From a checkpoint of a small image classifier: depths [3, 3, 3].
Rows from block 6 of a small image classifier, named by matrix and row number. Each number is 500 + 40 x the weight over its row's rms, rounded and kept within 0 to 999. All counts start at 0. Numbers have three digits each. After the name is the row's rms in percent of the matrix's.
After each channel's rows are labels from the 100 images, of 14848, where the channel reaches its highest value: "lies over" is the class under the peak. Only what is clearly more common there than usual is listed. The data: patchworks of several textures. In brackets: how many of the 100.
# r30: branch 2 reduce pointwise conv (model.blocks.6.r3.0.weight, 128x256x1x1), inputs 192-255

r30.34 089:547489459507431461484434503536552470461486495546525500518533520548506501532543499495518513527523509485412461406523498462555451591392547514455488444481477487533562443473471512547525513552473390
lies over: honeycomb (42); cloudy (25)

r30.19 094:539495515499517414509502518493512510459533465504538538523431526518447487540445561512517530533528452485507515575456534545529425449440459448498456505459513487484474589516510471484486536429509522
lies over: labyrinth (52)

r30.45 089:515496536464540449489523550425449541530494519463509562500430517493464521550459491452516528477521502514486529452519402458482474456471469467478422529467462465458509483614464533471554453493572484
lies over: woven (75)

r30.5 113:524522498430554485473526505494526499476490514507518504500509503531493498554505490509530540527529554540500494518501472513521526526543570510540524498565528478492528524465512457502484478538486469
lies over: studded (32); diamond (32)

r30.87 112:545527503470511491464503529458424499476513468489509498494445497510507491540507522490525511512511602401546524483433540538488467531511530509543507502520517522494509539482546400558454478394512496
lies over: zigzag (68)

r30.125 097:553517526465523564500517543469479480468498493543508478514510518523532512549532521506549514509501495507499506509546506533519494557488436474505507552458520501552367517559487530456474548451506558
lies over: woven (54); looped (36)

r30.75 119:452517573548471526561476551497443561558501427507514532509493528482547572515541524498517475526543522451442457533530469538441546534469523499421490571534497537450515583503529538526514477515568471
lies over: checkered (65); plaid (26)

r30.119 104:509534526556507473522504522500437536515538506521520506524482529494496531554511501471535454523531509554484535423484493524551577387393517487566535560578532520505546455579518450464518533565545505
lies over: rings (72)

r30.43 091:542546538527575472488533555518511520528528504524518527512492508538453485551534526501514570551504421497529566517498506523475570462498457509592554597514531552484352530521502524407452569464465584
lies over: wavy (45); labyrinth (30)

r30.126 091:506507526509487510517443489522486483500546493521487473506511524458521504507501528464499500501502471532494492454463490528547531440429458488450513519513559506516521503571506475449475469480516478
lies over: cracked (35); honeycomb (28)

r30.123 107:573503521492526489477498520537544489531502521526515505521484513531490461557466501480533527534539547534491507385568519506498326541473508516408378479514482410541481446410446436501477519465572469
lies over: looped (56); woven (41)

r30.59 100:515516547529547485520511526410462543491530537493504495481496500487467518532515509486507512492503531554509425544474469506513523503579465472445518481500529564447496523463509535495488471469455502
lies over: checkered (88)

r30.122 108:519515525469487479476491493423392499492494478537518512526486525533494504505528527537499510498518477465477504531516513500497498447570500507449483481470557498506503524316591550507529571410503448
lies over: bubbly (100)

r30.2 090:533498440474488436461500484508463512486509514509508541529516484560472434513507499540529588517520556521496481570514470536464510502570546532476410508531527527490521534403528521541527543467532398
lies over: camouflage (41); marbled (30)

r30.24 109:546518540481501514476518531428476472537494506545497516526532536537483505528487522531521513548511532467545526556572527516561451439468479455518491516448464546554497557447478560536579499503565515
lies over: brick (37); woven (29)

r30.51 095:509554517524451528521519524502462531509513461521532521534516518562510479526482519523553483526514530535485464440511540482475433495596534527437462515547536471560528504510543518576509521455581527
lies over: bubbly (33); camouflage (27)

r30.112 088:560527503512579413447499465543565490483568550458538500541476512491419470484453521466474583550453489550553568453460514547482499441538511474550507479557572503475519527518502454460451522434495544
lies over: zigzag (76)

r30.70 102:507507505474461522495483528482507499493488490505503475511520525503501496523512484485515490505499449450519480596430599555551486503486482518456511428476536496550544467391538457515416564584500551
lies over: honeycomb (34)

r30.60 096:539529518518518487475504505515493518505549499499542484517510513499490527510516487469490528528478530529498527583434474552477517529427488508513514528547489474441505460475522453448461523499518530
lies over: labyrinth (59)

r30.114 099:496566532549508504575500538499587557481480525461520487505448493496504549558547485476537497505528483523510543467503520485544450511449546489511499484539495508520563547580498459477468472558627492
lies over: cracked (54)

r30.102 086:531533554518477524505486538490464489532506502527508480548549517532510499535507507544525516517500493537543448475476465412480416537511539533491549511536524465537543514476518529535541508510518514
lies over: marbled (34)

r30.53 088:537553519515527493494500516521527534489528555520512522521497522543509518529530543534557525543538526544442484516460448436519390532525500525487493505519508482571545543491495510507543503506443510
lies over: rays (38); marbled (35)

r30.67 104:499519542547494501541480545522497503541526486543526489520505534522491539496501453472500471516539475507488558488466458497527503486476491481523512534524544534481515545493549455473489524574572486
lies over: rings (38); spotted (29)

r30.35 103:494511540508540508461502489501581499456513532484535485511523530501483514547525469519516559535453522506537463682527528528491541489513469530557539509524527609481504519453551503547484527538443591
lies over: plain (45); dotted (25)

r30.31 094:519513536533484500485469497521580475468506502517509494497505497528473492520495498504500519516456495459513514504496480475510581550495559505523530489501477537527502472549502517493512500473492540
lies over: labyrinth (31)

r30.16 084:547511518492471499494450523504517499482492561514507488496484542501490520536485505506527536549497505497501486480458524507549552558427446535498499507535526430512540475604536476506472496530488537
lies over: honeycomb (32)

r30.12 086:522516519509550458447551527560580497448537576505510540540551530507466511512495537580521507523528497552510523439486499466516533454540469478560513487553518522503486519542542511498540516578540501
lies over: spotted (66)

r30.42 111:508533552509538520517562553524513524528519530533491511468510510488527519516519504492538491519516501562466557529456504521462572445553519486535546530516529506492524471562546515435543490530555457
lies over: striped (53); rings (34)

r30.9 093:513505522529545478495530507435421515455524478509535503504547500539487477524516550506508557538505489576538537470484447460481476534571484476536544500439507489529496470603477541544482447490522596
lies over: checkered (63); rays (33)

r30.118 093:455510505536528521494523503650474549543527540529538543525528529545537507491580530571498519484550437473501475445485530521558499423487485534504533480510578531541483505458504517511486553526497528
lies over: rays (32)

r30.63 103:526520514508522488498520526479461484484475508528506518510508522531491515516490479516519533532499544515488477564550547550494509563497442507422431572549527544544452426464503497511410570558540559
lies over: looped (80)

r30.47 087:552563532506540503463523549575477475479510598557536507500550505530477438498461515545523503511454490462525559573503503538460389448518467474525444537476523538495483544489507483420501548419523478
lies over: woven (28)

r30.78 084:538546517505503485471512548547523529540504519563488569498517489519477491552513529557530531524530449455474636498528560520508478431469490489568533547533555614576519500518461520432481457519534454
lies over: mosaic (68)

r30.77 119:493546539539481513504515539463469520517518432552507527481508504555501489501512505529537566575495508520508473497422545505464474578596528494510512481475518446464478421488511425503466501489488529
lies over: diamond (55); rays (32)

r30.64 106:522558523508515516489538557478383518482530468536513522514528522555501507530552509526577474516555497501518494502538500513459519490553583523511523560584458485495479514458484559537497510484591519
lies over: plaid (54)

r30.73 124:560520573412506464379500533406443462507539490522507484524470534507409473536473471491493497533479506545508620610465528503543551435498466424571543543493529562520530569593524516525527492524545538
lies over: rings (34); labyrinth (27)

r30.61 100:557512472511553433445528504547521486483554533525487475500504482507422510509469469486508522523484533489492557537504500533506528482536505485543541525537528539504500479568510481485459483342548544
lies over: checkered (50); plaid (34)

r30.39 076:515511532537516497475477544550533492502508580506473507486526515477526524520531488513497509491486510441534528542515500541531561467516462522439497482507496498504523486466501504452525519452509524
lies over: dotted (48)

r30.26 089:516541556517484531484508494497484516497524491539515533492543533564518499529511490566553521531493470431425535552490517490477533496479441491506480516505465531592497550565448512455511420460508542
lies over: plaid (46)

r30.121 084:516517506527428508495468502533481515474485456498501499522496537536546555529527533536511483501491533522502536523507443498535564520499498515489514528522534496470500473412533517528502511527493547
lies over: spotted (57)

r30.8 104:497540442517400531479433535477465469532447439529504539536533524539522524528541546546558504500550549480397386454495506449544542550469563530447538431488335479524478548562465521567537490571558444
lies over: cloudy (89)

r30.57 096:551548524479458500421484524466582494516514468551522525509548516566498400540494527505548519531490467463530452390475412453527502467462492505522494489514492508484544534563513503503545375510570513
lies over: veined (46); cracked (28)

r30.85 106:514555509549540481517534551588553508530528480573496557494528482535491529494520510552498516527519538525461395588524453511456536549472532497545551494544521595422411569444517531476482496586492457
lies over: plain (38)

r30.91 097:523517523483445474427445488465423474463507483513559502565492547561472473548536513493517521521481535409450505585547493465439475506499548514486465485535520543493548522373531558562569475471483348
lies over: furry (55)

r30.104 097:560501495543479528452467453564525486469512520493566446552542539527500479544499565530550529502476516458516599472536437450409539524547504534561570441497468584513477512454427521549559460480529356
lies over: cloudy (41)

r30.110 104:535509526522510516498520525469478518507514473509489489516501502487502486533485477490515465505534457413500499503451536515526532468516449476549554517516513547523520406456522531521462538480521531
lies over: grid (42)

r30.1 106:499516521522511484489540505446468502471516505510566528562536542584499516506516547537529552562487508535526447452498517523491501540532517524444353483466418392507429459479491467475475527473585503
lies over: looped (42)

r30.105 111:516505533468440516506449540412387513493474422485465483484420524475510521535539504485527444493515529557520540633558459507525526425571522468466578509533539561523525587428519585489553464478552515
lies over: furry (51)

r30.30 117:524525512446527484464502506484467490483528484511514491516498525506487502545495524505525521533504599441537519516464527542518528548535545509564529470486493556500513532500526405540500513391560549
lies over: zigzag (76)

r30.14 105:552514518431491460365477508437407491515518474505520504519454534547433467523485512514476536537513504528509490622482499520479504462607495452525505521512572549470518538484562522447503495533482531
lies over: rays (70)

r30.36 074:543514498479519416518495527447523535518501484524505557531530527522469499528494540496520529534496472471563516505511512547538543393489498521529507488531522525496533522619534517437494503475534551
lies over: labyrinth (44)

r30.89 099:502519527530482502550491519514599539499483485494493517490515507515509519531505499496539528503501440512519447490541487502539404448485485489427532494524525531546531526555467514459455439496507519
lies over: cracked (56); veined (36)

r30.4 095:529504444513451502484442478515487518475504456488515493528525505537491441547514521526555532551531550498424455509525497494535519580400556529493508487543459516494510390431525500585537540559466346
lies over: triangles (64)

r30.80 090:544560531517510517477507526505575520523464502566516511512548526548513499532505524522558544542505442519550471492547521562524488445456513507428476520532516539542562499445460503423417487477517559
lies over: mosaic (42); plaid (30)

r30.124 107:458513509520459497503467479457431527478486476478530501519497507533517547523526513518523510546512473421483319548479522448550484530535540507401526444448500519536501518445518560524518497544528455
lies over: triangles (63)

r30.113 113:528526497521550473526540519574544525494546548515542533506552539526476515558533509521505568536554465477568441528563497503513594536529444485567602495573532600535433521442501552501487530514487622
lies over: scaly (89)

r30.83 109:527512504438542412458505559425453530472517500503517506518449549529457508555531497459501552552502514519504556531547540565538519465509515496509464493518560549534469454492506475504464573486537525
lies over: woven (65); looped (33)

r30.41 092:516530522515443475471473534476408530437497429456514488522448516571476500546531506512498489525469507559535470527459458540477526482466463508436410523543482445430528518478522474516513469539467523
lies over: looped (76)

r30.21 084:549532515498512517494493532415444480451513456493520520499469519528495457537534518487512514524506578473520532561472528536521475551522581504474470430506537509530536551485534439532460511431476515
lies over: zigzag (34); diamond (31)

r30.62 083:563526540535493492505506520485615524507499496510511516545466519547460487520471519493539536533495513539554541404512471506542455508477491506559504495518495488484563510495521486500472370501562550
lies over: veined (63); cracked (31)

r30.108 074:515492528537538495534517536586537483482481553505513535514533536502562541510486534511507512496508507480542517551549489501553588491546522510471544482499505536534521469372483540478507459377495527
lies over: speckled (26)

r30.29 084:563495514421539478412538499522540502511498539518511585523547547517453465503443509537568503559554445504541456560530559556539467506468472492495524436504494494522568549493513536539475516435532535
lies over: honeycomb (38); cracked (35)

r30.109 106:506544535494516576525512497484561479491471468541504476481571464523591515492511460515505502502496483468509488504507468479508470512458545513466526531575548458491493522455522523462486508501514429
lies over: marbled (25)

r30.116 115:503531494516513475468502509572617548497507510501499507503529503514476476494494478481538564534486501509450446481525396448403396469470510544433450536573547547448515469357451501428477461449508383
lies over: camouflage (41); mosaic (27)

r30.90 109:536535544500507461473519538425414526507517502526512543513502526527487509542524534489521551573521520524524409453497503509498501540571515493405494502506491448472516446490502487447465486512488562
lies over: checkered (35); rays (30)

r30.99 094:509562580544529512517541593478466510532483532546503527533546498507520509513534493516529477520491488554557472451560539547547441549408474486414472453513462452544541554563499496526466481614524522
lies over: cracked (26)

r30.23 082:527505537482527437487511516559615508483502550451506516521495558506486512531474499530513495516531550531536581510534535509539490521524469524573518448521518502490513524484514474519485540525495525
lies over: spotted (51); speckled (25)

r30.76 102:481524545572505524477539515483435498537497501571518573540557519493477491438520464526484414507490464472520472530554487483541538534487489458480548518538570517516508572532546555526557456507468496
lies over: scaly (25)

r30.111 091:551498549475468426528466523475469551517514519517528545513492520541443511539510549516537514548569544544521516467429434464542549561512570538566546495536516505440573532507537476570551490543516571
lies over: wavy (47)

r30.74 105:492528550502479430483488532516522530492539480495494520516474519524498542541534488476509490504518505556526589426459553507559460498618479510424472465486549336535527400496570514532503517524499529
lies over: spotted (59)

r30.79 083:534512522505515438452470535538608481460548527529530498527510498533407458508485516488542556544451503436527518505491475507477443515414527531538510493514448537486486468499484474485521504480494505
lies over: veined (35); speckled (32)

r30.95 103:518558496527475526489492551500496491519519483583517529511561533548514477474492528541531495550508451522507400467494495520540452498435507499371434503552492463502518467451512455394403536505521483
lies over: honeycomb (48)

r30.120 098:515509505502508509513481519501506514517526493516499522491506482510490507511512505467519511526517479529450501551510524485540516493494519502494528499514532491521487475529501499503497513480513409
lies over: honeycomb (52); triangles (48)

r30.86 113:510529547564514530531498533462389498512488479566485473499536492504500546492539483521469482555437566486522547521461517524518473547553523502549533533543535526510552563526520441515479501527556514
lies over: diamond (28)

r30.38 103:515525498529481533503466503481474474504455496519508487527533487518507503520520502495495502516496478529477518649473474502531444478521495519498509546553540532427542515503564515474477542482524498
lies over: rings (61)

r30.25 116:525518470511536490436520492588546499476572596520501519514530493541444427513487527529549562547486507528376492508475402481390392533479521509495477511524526500497495490499507501524514507494531522
lies over: camouflage (47); rays (42)

r30.50 105:483482449541532571540505460476487458483489491498523524528577484509544492444491505539516529539465484563534543572538519511522535433628479473535566452514568556451553557450553575504519546474525502
lies over: bubbly (45); camouflage (29)

r30.11 101:531522504540530448491519478567589527393503518438509474514429482530453487556518522469511560499463528512533533611492509544464423563478521506520477537467513539518406508491511428511489534432481546
lies over: crosshatched (40)

r30.81 093:532538519476529348444502530511545519451514523455519514500395499521433487565480538459538585558484526523542462560511550556560417524544492501486478482497536477523490536545512460491483514556520527
lies over: diamond (37)

r30.58 104:511488447465441461540450517471445542578419433525549577523495509508540496564462608512551484538589484480499584463450494498476534485451469492568523484437470509481555460636516475535548508478567459
lies over: rings (50)

r30.101 096:517507540517532472515529545468472532499486485549500512503523511503517530488552517485513509526484509505493558522550465501538530472533515480496493495437549525537475482535480525447491514508507502
lies over: triangles (73)

r30.93 103:519501543485457494471500531388375501523509419532518554538474526531461493526484550509536511505540459508511463526469492520470511396508489465490533540532534474458519549545552528486489493558480498
lies over: bubbly (99)

r30.18 093:514550538540503547505497546483572468525508519550480478496527506484498509482492503491512477541448520551521509470504493465519594456502522486524550464517445513500566483599472531540546458511577470
lies over: labyrinth (65)

r30.98 098:511521477538434425487466526568553520556530457498499570523502543482474535524478549479504510531507540535532589499528485484566534557563492486512597412474462503510537484513518545604550485526530514
lies over: speckled (31)

r30.106 085:516543547526499422477527527544603534488498520481517533516513510538478544530481527538524531505514485569513583471558493470523332462544448494415515546547548509525482507491419526413474426437522517
lies over: mosaic (28)

r30.56 090:596568536473495551452526545431473478492506480531515508548512541585516478544494500532529488524481501547515507535552506580534447463422448515496469506495472525468536585560502520510503539565537481
lies over: looped (44)

r30.6 084:513509541506470533467500556436585490503486425512520459543502525515536510533524518493526528519488510505524568540553461475541437510465503513422454545528498469485525473598440482461440480457480538
lies over: speckled (43)

r30.127 112:539556556514488538498498565442565530560523472529488530522536529515505515510501537440532516537522481518515537437542453462522393487492552494449512512558573529521549484504516538490488494507537400
lies over: triangles (43)

r30.55 088:492492480534515459459530503579523504447516595482539540532539504533454523561568570556568569525510530504466417461514505492463457503533537548474455510561499487502533471457519543525538505542560392
lies over: camouflage (44); spotted (26)